{"dataset": "telephone keypad tones over noise or synthetic speech", "codebook_size": 256, "mask_prob": 0.08, "qk_norm": false, "subsampling": 4, "layers": 14, "init": "small_normal", "residual_init": "zero_last", "muon_scale": "match_rms_adamw", "nesterov": true, "max_grad_norm": 5.0, "max_steps": 20600, "lr_schedule": "cosine"}
Rows from block 9, named by matrix and row number. Rows with one number belong to one neuron. Each number is 500 + 40 x the weight over its row's rms, rounded and kept within 0 to 999. All counts start at 0. Numbers have three digits each. After the name is the row's rms in percent of the matrix's.
# fc1: MLP up (model.blocks.9.mlp.fc1.weight, 576x192), inputs 0-95
# fc2: MLP down (model.blocks.9.mlp.fc2.weight, 192x576, transposed), outputs 0-95
fc1.22 096:491502452473485458484509503457491575514522481489483527544473550464461562530501530544452483498465561476537450467470458512488489546461510499441592509569445487440485562569458446547507526470591551412510472504454507494473510515426556538546492555527531521488507493561524489547508517483507470452
fc2.22 106:552525515544527553519457403435509443530513548521425422428501523529521479569499413424417452464593480507484511446497532534475490510533493466527443495442508467536546548502505482485563515453410476571526498511500515524523480536485499547457485485588469494396566514444532496562529488500498506474
fc1.23 105:534519493571525524554537558494526441463536488528455557525455563436477558495491564507525490487409448500511589546513486537485465544501491422536484471600474562532538509453573524483499487562479500541375451560381503498492577445426511531540454522497543553497508492502567460490507513422482453512
fc2.23 103:497495487525558457545481482484532535626460523480503596477527486486524548503506573472480499514576481434487484529389550500571536449533526516491549544492457549509461493543443462465485532511517492466494598517496434485543484538543521571470465442482509435565431497486567483467464478469506430521
fc1.24 040:553502535452535482503496529525462557504494544541501464529493566420498522526605468486509530489490539525423478457558455517474582502470481518481538492519475475472495550541540555534512509482530410480507510521591626496489502543511490558476533499518537508537454485453456428512503541519580551569
fc2.24 042:497463523479449512469487475519564474444530466494489530452508495597507460523565521511474539471552459444545468506517524496486494561456485481486480465547531520480465510500435422475476477574379467499491478453467428568450514524501525465515431465547564497458472487530516566549510572492500445507
fc1.25 100:512470495582452553431567550488377514478518501549473461524479458502518527485579582422499485502473558445465496585429478512491508550473564545475478497464552489492479533496496488598493468409493461440475515496495474569517525539437549443513498555541505511494575487496449550492547439494497511479
fc2.25 106:499480556522392445471479519443460480487487548471517481490512489357512499489464563471509476476448490540509517440562486524510461473498483491470546508511435623465562478494499496518472505466429523543561507495449513492516491507490481511457488488501501528576512447506539488662487528514518524486
fc1.26 091:525451481481467497501498436517523507481457460538499463462479517527433530477510499503498535499461475592496529501482517551522480501428528580529588454515496509509490408552562484483474433488461511471545561524552509540463479536428470496455515459512534626593538494475455468472479537521499441507
fc2.26 091:475462441540504483492491462543469441478514523519474558507491508512520497488541467451455417515487514438423486531467481439464527519493498539491554501513486510441525477503476520511401495519548486505491422596572541541509488576489521560493502534418455487520483484547469581461485529561505503460
fc1.27 098:483502453547471556497488483539538438521482508536509494431474489515514515483526437512430497466419526516512541477552512462443537614489500490494417471516526536499530501528539513584548490512489480525528471481534572460527469501405426563430525499553494451501468592491547538521504449510517513456
fc2.27 100:436447501563469446511525463520464477493546562469440531580453481476502499496446512472527553559474497457488530522507535522511491503563527550502499438450542550531488557475485491500517564546506538521520541499489521617531503493529457487467519529462517483528466452462474518531466500437482426486
fc1.28 102:615478504532508541486537523502434434505525472442462579538544486456471536545637516489538500463452523468471512449486573527580449548564491469477460472518545503474524487509522464480499500420522565474512530463565551594449499499468489488470481583529537472465497505530521455534476497531462435472
fc2.28 108:485523441514536584473544512503481472566489473463520491417457511434571530450479468462527529478417517562570506527494524508439525472435523533453521555508512432554469451584459459494444493468545520452505545534503477461460518529515499532498527502519504520527492444480473526511538496525484526521
fc1.29 092:465488517557509544488456580485505469517563576539508469518486509454446589535476440575434520461574465502482436521525469486501457502469544467509468466441459562573520456505554527476504451497516502533472474493523495454449434457504553533451519465532528544515477521478554431505542557540495404491
fc2.29 083:575490529533458540624539528550480522453443527393499461455478479488549459522489525467547498484521465446485505490487497528498556533489533584467508528586557511430524475462449478514492455480491595536440543456527563515485522542519485511500508583463517484522469520460458475525474475547563523534
fc1.30 108:570529460503518477495508509608475514472513514541499516495523533450467551525487462494540502432533507438417485476475482508431543515483497501522434433493514554566421512491517531442575517484461524439510505495489461491544525547522511519566497527468443517501533520491455515517450532546524568364
fc2.30 107:515465518489504442438556554466536545497435437562437587484593491545551487477525516507577484520497422473528456464539505546449434495533551521471507500510474512464564468486505516445470499480455448541523525435533488476515526514486456567509488434547526475532491469501436551489528488570556511493
fc1.31 103:466517475501418524470485513498571492451470524550452553462505457524527488498531509499463476491465409519491508524443531575531499496522462465516429444484478536502562464492457508519507438477485434457534465500481559464456487506483504557500511477465504477505494540513540550461533532582524507500
fc2.31 112:527496553499524500471584523579503560531561542486582438524517537463527467521467473530548517489495512492505451451449499427571438480546567490555538444524509513515494553497471498441456501549584531573522468480466415472531436553507466465470450477511553485479493483564458495534460513554474498452
fc1.32 098:502502510477514529507490513529534471428487510516578410493436565515484540482529486506525513559564458529539516522499512415522489503446543556503491495477482493513423513526472428555512424470530467446513496533521439549510520467540628447441562514481537457552498496518566506521547545543484363532
fc2.32 099:426479490462539511458472490517568470502535646363505581531470425567501453548489486418516500504540509470442464489530489524485462512541498451498562388529441517533519509487411546452485478495484457493478478551495476489531540434507534513509506577458524570519543489490563530499465496548498546468
fc1.33 104:485527455477443517555531526567482538451448471478492507498510492490438513491455527427566550502551495456470597481486466497510547534508495521558452503588481461471455472491539435466506480498544488400556406485514488504562457505461520501448535496567491493463447478518529526528522554464507447482
fc2.33 110:534477543463503500497441458493544529521488568491524477535486536506477519538510533539507507489507483536538497562498440421556518562477522493425500555564470529502491539470449524575508530540499559536487436532550532559530565488455464522513461545405533532542468490500494509403561497508512534495
fc1.34 105:472490481534529493576436551497502421466519459438571394480516461518559515556522483467413460481532503431458566508526563441441519487564451510475475528526508518458541478456568538508460468480496495522521532514525484455456508549530502563577509434503517465421428529482500489539468560533462451535
fc2.34 111:476502469487554484416477493547409456560529526551512547574529490462517486503485502516508459566505514501454509536503485510405491474490529461475542537504480503476516516533445456447498532478452476510458513471517532513565489500441530399437522506509544547514560511406462510524537490524555518494
fc1.35 092:450480483536487524562489477535473514517499480514553485496483487581512576463527494478528504501537477477421525461438588544435531528494433520510450492473382546394491490530463501442456472510569464515493567447534535518476514460494559561539561444510521476488515560491530459453474497556480465549
fc2.35 097:585473420503470485485449525543538498539516547497495468528471463449473492580475512523460432452439489535464473587530435454593469464483394479572479465516521484524452534521476472522487502505490528556539502567525558523525442484449518484462486417475531496475460511477508480544451500464528544515
fc1.36 104:521521506456456538423506564443438456503508460553477494431508416581510425487549489553485507514526538514558511520503466528483440502457552472469502498497514530495491431512493437552482481577452506523467491434535462455460498464541548614583480510466491498453515507514485554503487531552507544517
fc2.36 102:504518479438562531496415476496504519479486505505528525518530576467423500530509482467475538494477523431553481481537464432551522520494526551480502498447509466477471481495413541628582481442581494459530576570473565476503481535481499522492525472461458450547420446498477533549481458464467471553
fc1.37 071:467482464482507443538538499480458491529466511517516538437469522389495507490517485522475468470536524535484523549463488620461481464537512434516528472547474499529464410542578447523541490481501502410534542481517466523510527520450526501531525523436516435542488543586467508549500434536433507465
fc2.37 069:555557532480511457503502519522586558439525479611482511551444530537490524461430526552498460471524439419487498459522526399515510492459563578445454539483513383448539517530514502476495496484441555554513546489505464486474509482516453505443478500503477500509495491519541450436560474483599461496
fc1.38 097:470542418525528455483524482468468497520398503499481530514434547506469529500454576463509481532473479552499516521440461530452474566546516500521431579541537475497520535525547469500482496515458500476493541536516553529483528523497548482524542505547478495546544501464604523491462496507583481472
fc2.38 102:536517512534510567529543442474508485518549508484482512482487462516485562504567443507497558515475464504532472482504519519434514516415505539505475482501576512505475491567493469496483536481464530416531549509512520605520551466493559496469598485490585488517478520505440462513486490437499499491
fc1.39 105:474559469490461459525564442463460518485464553544534483427505532531505488532473438446493513385466493487548537528509537576459511498526492540505493473572450486395517489497474516504423510488497461474475575488504475491431545552473512465505607559514532459522473556505529447465580536515557466518
fc2.39 097:425420457547481503488477479478553541462529447492486527539481573441509480595520505455412460507473522511549524584549490494466519481515561530573553467460481515459541529494482487533557448515461498497422426570460512492524478505578509483520624487487500492411441415518430504472422470453556464474
fc1.40 107:572449429520472594505557511565398489498511463469517499493495460514498510451531463527507552491439490514519579563450527516471488467510528522472453481531496534515525499549530440516542526485463474509496533513487465482458497486550501502565578588488504501438480472546516502565449552430473506539
fc2.40 105:443475418521500474494417465527471542466531446485491464563544528525472502565510459503516517444536514518505509467510512505496548496471438532460515494507485503534580570446500455493527520438533435494458485492533527438472506483465520430417563498497484470531482536470434518544483486547458519473
fc1.41 061:476529480462493497510501567418499474529552422542489504456476516474537493551451547565583518457476499478508484532478570496492481539446503573472477452491488544439555523517542530525494434428420477478459508504501453529527459571445502558541454506495541491483478545468560549524514489572458456493
fc2.41 062:530534527459486507500560471573486508522504425481459558507465494489449538449575492567528445565578471476509524469497432515459487517534463487478484604516548544542420529482545442530460549528460472474486473435440451476496461484537509585472499529510491540505523469505474458480505532505568480507
fc1.42 107:463418454560492492504499429506520595428487480442506602475582499555517573495470522501436476489416443542484484487476531542481501475526560481510522544480524478445463488528495485503523499466449497526439516495501479507511430492519458574485489445532525509504632504567527470500520441445485478563
fc2.42 112:547512509493499458567511509505488461516477483494492486557520462448494498579550497526522519467481463555450555558464497502401546410540441521556534502478495580531502580471531455496464565472527491544450535487462477518477509511513561520482557476476529521511567467411482558466530512511549557486
fc1.43 105:476575527458471393500479507458539384443601513554522501552549525515455499394548480470514497465512477481436434523508576517480536557536487486458557470520536404497429504536516494465523546486469547531476506509518472494396499524477529556568534472475544478524471556485541437488506493500453531498
fc2.43 093:471476489473474599454473469528503602516488470489494452467487484447489525546384499573461546483492571511486479515509469444547416457449484581429484516521386519476494433429525549471514499526553489484502426511495514506433484482532510477499494494494467487501538498512657448489581550537504520530
fc1.44 106:495522547556528496508547517497569477419475485536503570448460462536476510481525546548473487423566541502512533540462458444459465545462577506559461475575463518541480456546466511410465481549484503528518546531474500479517495505513478482513457557537513485456486500410474497488599501478546484499
fc2.44 114:430588472478546530505509491479487471477479566560497505515482549563475504477458517479494531458540516515508499552559498453533497544480482543508447558489506475474559471508490505590506537499537507439516517509433497465526510523517486490450476510536528599493528521511461422547568507454558507525
fc1.45 097:488444473468474501499521510535467540451496510575528510565481575471503478474581439462510583520456535479483510542492488463437507470445508496513489485620543448507504455480503512537452531464469455527467533510532492505467499545509417510555527502508496529521421491429505525547488500556576566519
fc2.45 103:442535488510529526424559513520500419535528514502433565454407465486478511487585480454447520516462468567519569449483516482518521531516539441478474569497552485561486458483467481475479475553480514504445459470408490548437473456456464494492492610491513537474491487485460561474511483473494532506
fc1.46 103:516533500463537500412481480538432501522439436464465471529490500522520497559477508505565551517585466527475456481471476505392608500493465538589493504536439490441448499504529474565529513459481500618456425507546578497482497531474490574567587505554505459473506523533495500486510494489500484472
fc2.46 098:522488505537483486496421559522500489516441495584525478487485493529499556495513487470455484563484475514505481446536539524542484519432485467482510498473540434460539467443497461443511510561543526506526535484467392462519438581534480501609465531572469494448526512445568494476426383494538520512
fc1.47 104:465469474501461411536501484560534532500491544519560500445487597471419500527531517453451555487509476519479555480539556449512551476478519481599470542477556499514544447507486583488488501506490517533474502555540496511555454367478509515482504449524501521548505502540556490500480508520475401479
fc2.47 102:484496540552577554484561459453454469523511543480485452527552463442476437534466512544535408506507504495514532513502540496471425518492425563522557465491465521458439484454484497535520511501505506512459486474497538496501531506461499508496534468367451453494439512551518481455552515530534530444
fc1.48 099:502518515502508579530511619555538408488435489549509517525526515519485483467560545544440521471515481499512495511462497506430497608432489531481535536546567566498520540541452506510488476520474518486485519482533495537455511477533537499469461504475496447519478477613493475462475428517547464501
fc2.48 098:436462476546482461474439503508479546485531469489540473511426504560471493511429500526492480489499456532603454541450452518511549431498453549518436573489500518554442469472495497519473406500502510512512484429471520488509529538530506458524494550482540478507447469559414473562507470453474582483
fc1.49 093:555554500461513475513533499502535575557537514429504528461516527440494602530497508426467492472537540538438472498469515493481501539508490498500496504474543420477479591502563445553482489432544461543493519538531520470562398581508494511517456444576513494433463538542474561574524464412510531486
fc2.49 087:458450480566493472544501562519493495438493549492488494496517495501486502515534478435586467458490487478529485478533495533510439499446499548560484500538421561479501492477457494528464528530484488477518494554526473445516549507524446492521423501492431561554457576456478563467491487540454513524
fc1.50 114:510462500497476483505571514479515436447513477524552592528502509504470562538517526477461534501412511494563472529556424462463504492543505529469504477493495514467455570531499532552510508582506453554500404516493568578479512475463516476563433400474467505546519463436581483517589505520458516500
fc2.50 111:498462509445505453561467465474496504534466506522486432547493478466498491552552459470436484536529530529563447498518436494585501550537536503507493515525504468540554504516520503493491500456487523443420539563462451395518517616524590556506475544505522566507493493441445532511491474521494441490
fc1.51 097:424516455539475492488496466534475418446516480500526528558513528488502549462521538487469541471511518545453461538509528505596414521491518584454463433483472545503545502539433517485464464496432476511482486515431515525459454548434523498564520583514559493552534443538542479529566451441478547509
fc2.51 095:529510478516473471490449545528470537542515404501458513482518520471470414428470456503518520522511435488535467555476455476448533446532465502554533507503498478477499500500481506524533438457520511365541516507547558551526463524480519479443520502525476534503493487555455432443524534477447512505
fc1.52 106:535509523607501470565589428511450476580507501534460518494479483528501447506515552466395513536455479472520463498576475498481505530578566499451493470521470518455566520520500482482493506409416528426435470418428517532477548467495517396583491518503525558440459533504521440502433547512558532488
fc2.52 092:473406459470470545498580487481530555508508528506487495519539521540568450498501462449520512464591504455482536553555448527501520503465547548504510545471485523522522494520515542491603435432510402508502482492509499482513477559507523498391508470468488442458585491410484499478513479527516530509
fc1.53 101:455470512549454540526456400521484467556560517498504466454483532508464508514504497487503486449564530517441489462502558566468541505537475496517408471491545533448455458518463496533488479486526505492506546459474525545436507526570522491532457508471494500509484530481496517482536520538425513541
fc2.53 097:490519469503512495467470589539445465471552444546455505494450459533529486470531482522430469506534460508432455503530449462487488443514397483521408508525471525507533544482513446478517522518463555518467519544507490569495496501509494433551466536607512471577508570561526435568623597427500472473